{
  "text_encoder_norm": "rmsnorm",
  "text_encoder_fused_qkv": false,
  "text_encoder_qk_norm": true,
  "text_encoder_drop_path": 0.05,
  "epochs": 7.4,
  "final_lr_fraction": 0.05
}
Rows from block 5 of the denoiser of a small text-conditioned image diffusion model, named by matrix and row number. Rows with one number belong to one channel. Each number is 128 + 24 x the weight over its row's rms, rounded and kept within 0 to 255. All counts start at 0. Numbers have three digits each.
After each channel's rows are labels from the 100 images, of 14976 (inputs lightly noised), where the channel reaches its highest value: "responds to" is what is common among them. Only what is clearly more common there than usual is listed. The data: rendered made-up planets.
# convs0: first 3x3 conv (model.mid.0.convs.0.weight, 192x192x3x3, each kernel summed), inputs 0-31
# convs1: second 3x3 conv (model.mid.0.convs.1.weight, 192x192x3x3, transposed, each kernel summed), outputs 0-31

convs0.84:118132173095177109127105141120090145169099139120134137112128104151108148134126130086088138102130
convs1.84:120133094140093130115117105107139141101135139115124117129103181110134128098125125126172103123150
responds to: rings; ocean world

convs0.167:148096142095094107128121115124175103128102161107098124102127155130154127110141160171135109135153
convs1.167:142150106123153136086123139152111132138173098171141124141137134150091116148149103090119147097132
responds to: crescent

convs0.54:180154112134105106092162140141148098144147111173111120112143114134091154148149098119138114117117
convs1.54:087126141157158130135139137141101149087135155150106153108110097096089106204130096082127123139138
responds to: crescent

convs0.85:079179063093104136129149131112160128155108125087099145114112120151143106124118131123135094151142
convs1.85:102091127166173127084109142145143114131157124142085133141105083094109156147149123133131138159132
responds to: glowing rim; cracked ice world

convs0.5:129136130117111112125130135133123150111140140168157134099099085131153068120099127149125097112126
convs1.5:147098148144145127113103075137156166105122142118134137145147153071127107146141165150114123125169
responds to: full; ocean world

convs0.109:167121133104120072070116096105187124113123129104110092157104110143106136133132158138166091116154
convs1.109:136132153134151183151146136140093121134119130162140143153140116094121104166156125104099153117125
responds to: crescent

convs0.40:151163128124118123133108089129118185133131172130151143102117154127127121147112138122118159088152
convs1.40:133123120115124115148114126163116094112107094121156124164154151126117153103132084101145125135137
responds to: moons: three; gibbous

convs0.165:153118072146120128125146165105138148143151164116173161179135124153127096121139108171154101124114
convs1.165:145167104146118085101112135113127145067156091140131084126172128128094129130109101098147086128149
responds to: rings

convs0.60:101137132160152178132089123138096153164111145149147125113117121070164135140065131135136162128134
convs1.60:120129105107125099134136106157148136117173084140145106122127186126117154147121171150175081097089
responds to: moons: two

convs0.4:139156123155116159130161102150118141130133092130132156164109105115119133135106133072108117097147
convs1.4:130074106097111118176145122110123164102162132112150111086157130179166170165115145146125140147090
responds to: ocean world

convs0.25:102136150143134175135165105114125105132119088114182160134107155135128137090093109149128153143119
convs1.25:160125133152115153097171120098140122090140123106144151121112138103108125105159135085148144139106
responds to: lava world

convs0.12:119157142161122132118168112174140120134118128135129148155102136133140128155153160135126162130087
convs1.12:112124138134138134118169122151118122122117104128111168093163078164095099148134140077134131164173
responds to: rings

convs0.124:144129126095160122108106131138127143145127177151110120135067092128082174114140091106170105121107
convs1.124:101073160117132139153126113105134134168129160085130163089137099110098118160095173101166103176092
responds to: crescent

convs0.150:184138119097152064137110115137180081107147118098115126126126097135156176110123146147131170138138
convs1.150:151148151081158157091115118131122091127119089160147113104108147114131091068119100111067121095089
responds to: half lit

convs0.133:144147083126117154143145135154102171138175106127136108125100137138132130148114118143129112151131
convs1.133:116153133072118168151162104102151172125114122129128176108138077116132101142105133191144101164148
responds to: banded gas giant

convs0.34:138166104136101105141122137096154152169108160121133132136141169163114159101115149170153150124136
convs1.34:156141129152128110105123120144121114126136070184137112137119091120122092141132107123124128119164
responds to: lava world

convs0.41:152102127098122093162127140110131147088116110120100069158101128173112123109113122125148135163147
convs1.41:112068094092123157130091116135163143125164173141151153087126112125127096099084119144185121092083
responds to: cracked ice world

convs0.61:145112139124124126111115131117124108115144162097131135154096109114192154092121083164091147103113
convs1.61:141179153136129141119133146056141105168095122110121151135103153101063120127138134083125118157122
responds to: moons: three; lava world

convs0.113:144074124129070155147164120097131133137101129135151145148125120135166145096125100101092158107124
convs1.113:111166133114150167133145103149099129123098173114155177121125132105109093143107123177110154145127
responds to: moons: zero; full

convs0.186:152108088100097100052133145161183102119127110140096141090137090103105139123096143161158146157123
convs1.186:164146103093160094113139122136095090147090114140140074139105165133127133111110132066098104104154
responds to: half lit

convs0.91:125093136117098159114129182086178145114149123125122144128129083162143165100146142086123086118167
convs1.91:110140149114129133100173132139128128163134125161090090169156144131132102162127110137111137117136
responds to: crescent

convs0.46:148096129125096100117151172107153128103121138094099089085126166140146176147146161167114134115161
convs1.46:152118101114167186098118134133096097138127123129099139161137104140132098139108113145145099131111
responds to: full; desert world

convs0.66:107139160146123156082140101133168132128123140085110152137124155108171139135126117135153132148133
convs1.66:143111131146128137147092150133110128140141075160132107132130135151124096141139113116101130138127
responds to: polar caps

convs0.6:107116101108121097124142154125082137111108137160137129094115102128114171108129127146125118126124
convs1.6:141109139136117096122142142122087115131155134161147107103127131119145115164097136138104151132115
responds to: desert world

convs0.164:127134104144133121128117117157165107106142122159135096110168112110109129164092109108117133134116
convs1.164:115112132092122155140060109088119135153092156141123131115118090113122115139123137105134105120178
responds to: gibbous

convs0.28:125105167153117107079116096148138150120166182129169109128144136156091134112082112124162074137141
convs1.28:155184109123154135151172148137130145119101094136117140104136104156130163124114118085116102193142
responds to: polar caps

convs0.116:121160108141119193132129158133113145100123174119158139111153097155169106081136152130142123141141
convs1.116:150098143171128085074165108120128155080143111139120132105127100159142170188161108123119126127117
responds to: glowing rim

convs0.162:183095137136089126104104112106121148121140108130169111127137130120089172101105166124131140149077
convs1.162:148132087130108106139148092106108150138151150144104110102150112153153141162142109106104126111111
responds to: glowing rim; half lit; kind: cracked ice world

convs0.50:102155104078155126081086138119137081113143139106145103107100150145127110173175104134143095125122
convs1.50:147116177156163167098134101126108159122159120092110097174099130126114146126091156152116143122139
responds to: crescent

convs0.88:210118147167149109113102135122159099110191099102130174101105138155096150106093119157155117110128
convs1.88:132093158128167096164129101155123128151120112161111087157124135102160129103103123117124128119145
responds to: half lit; ocean world

convs0.161:151128072150130151103124113140102132126091158128119107125126101153149183167122106110139174126102
convs1.161:137128147152162143139159150107106140131117123115065115175118136138113102175105089105085147107141
responds to: crescent; cracked ice world

convs0.188:176138111125105086110087132134153128115123118142140130132103109137095166128127152165146112130153
convs1.188:095147116085120130101089155138116130152106114180114130141113122126096109145076133111103135119128
responds to: moons: two

convs0.107:106105125131074109113097152111133138104139181135111172117122134138112123089099140145135153102160
convs1.107:139121114120117120083111110115137121159157065134138082168125148128111090116147130110125109113155
responds to: crescent

convs0.182:147125149159161113178135084133132080129135119136138097103156138104109106115166154111115100132133
convs1.182:132118134140119127155141104072138158167112147166079127130132129133117142124129144120144120123108
responds to: moons: three; rings

convs0.75:196124176126170158143121147099109128087151138148149124140147124158107162126140109146099074133120
convs1.75:099087130122120129111147122153140127065152098156123122115143102131155130121086111115166144119149
responds to: half lit

convs0.97:116179097145140130082119110153103100127112106122147141134148148125156133127140080120119138107091
convs1.97:127148115132095110120166128134118179109143114131126102120144145105104153139117164130149165066132
responds to: moons: two

convs0.130:122148149106162144121168125121092162148052110125116132156102106113127125186124113119112114169112
convs1.130:149111123146116088124132149091156147108108141101128123120089154137098150105118147148173114128113
responds to: moons: one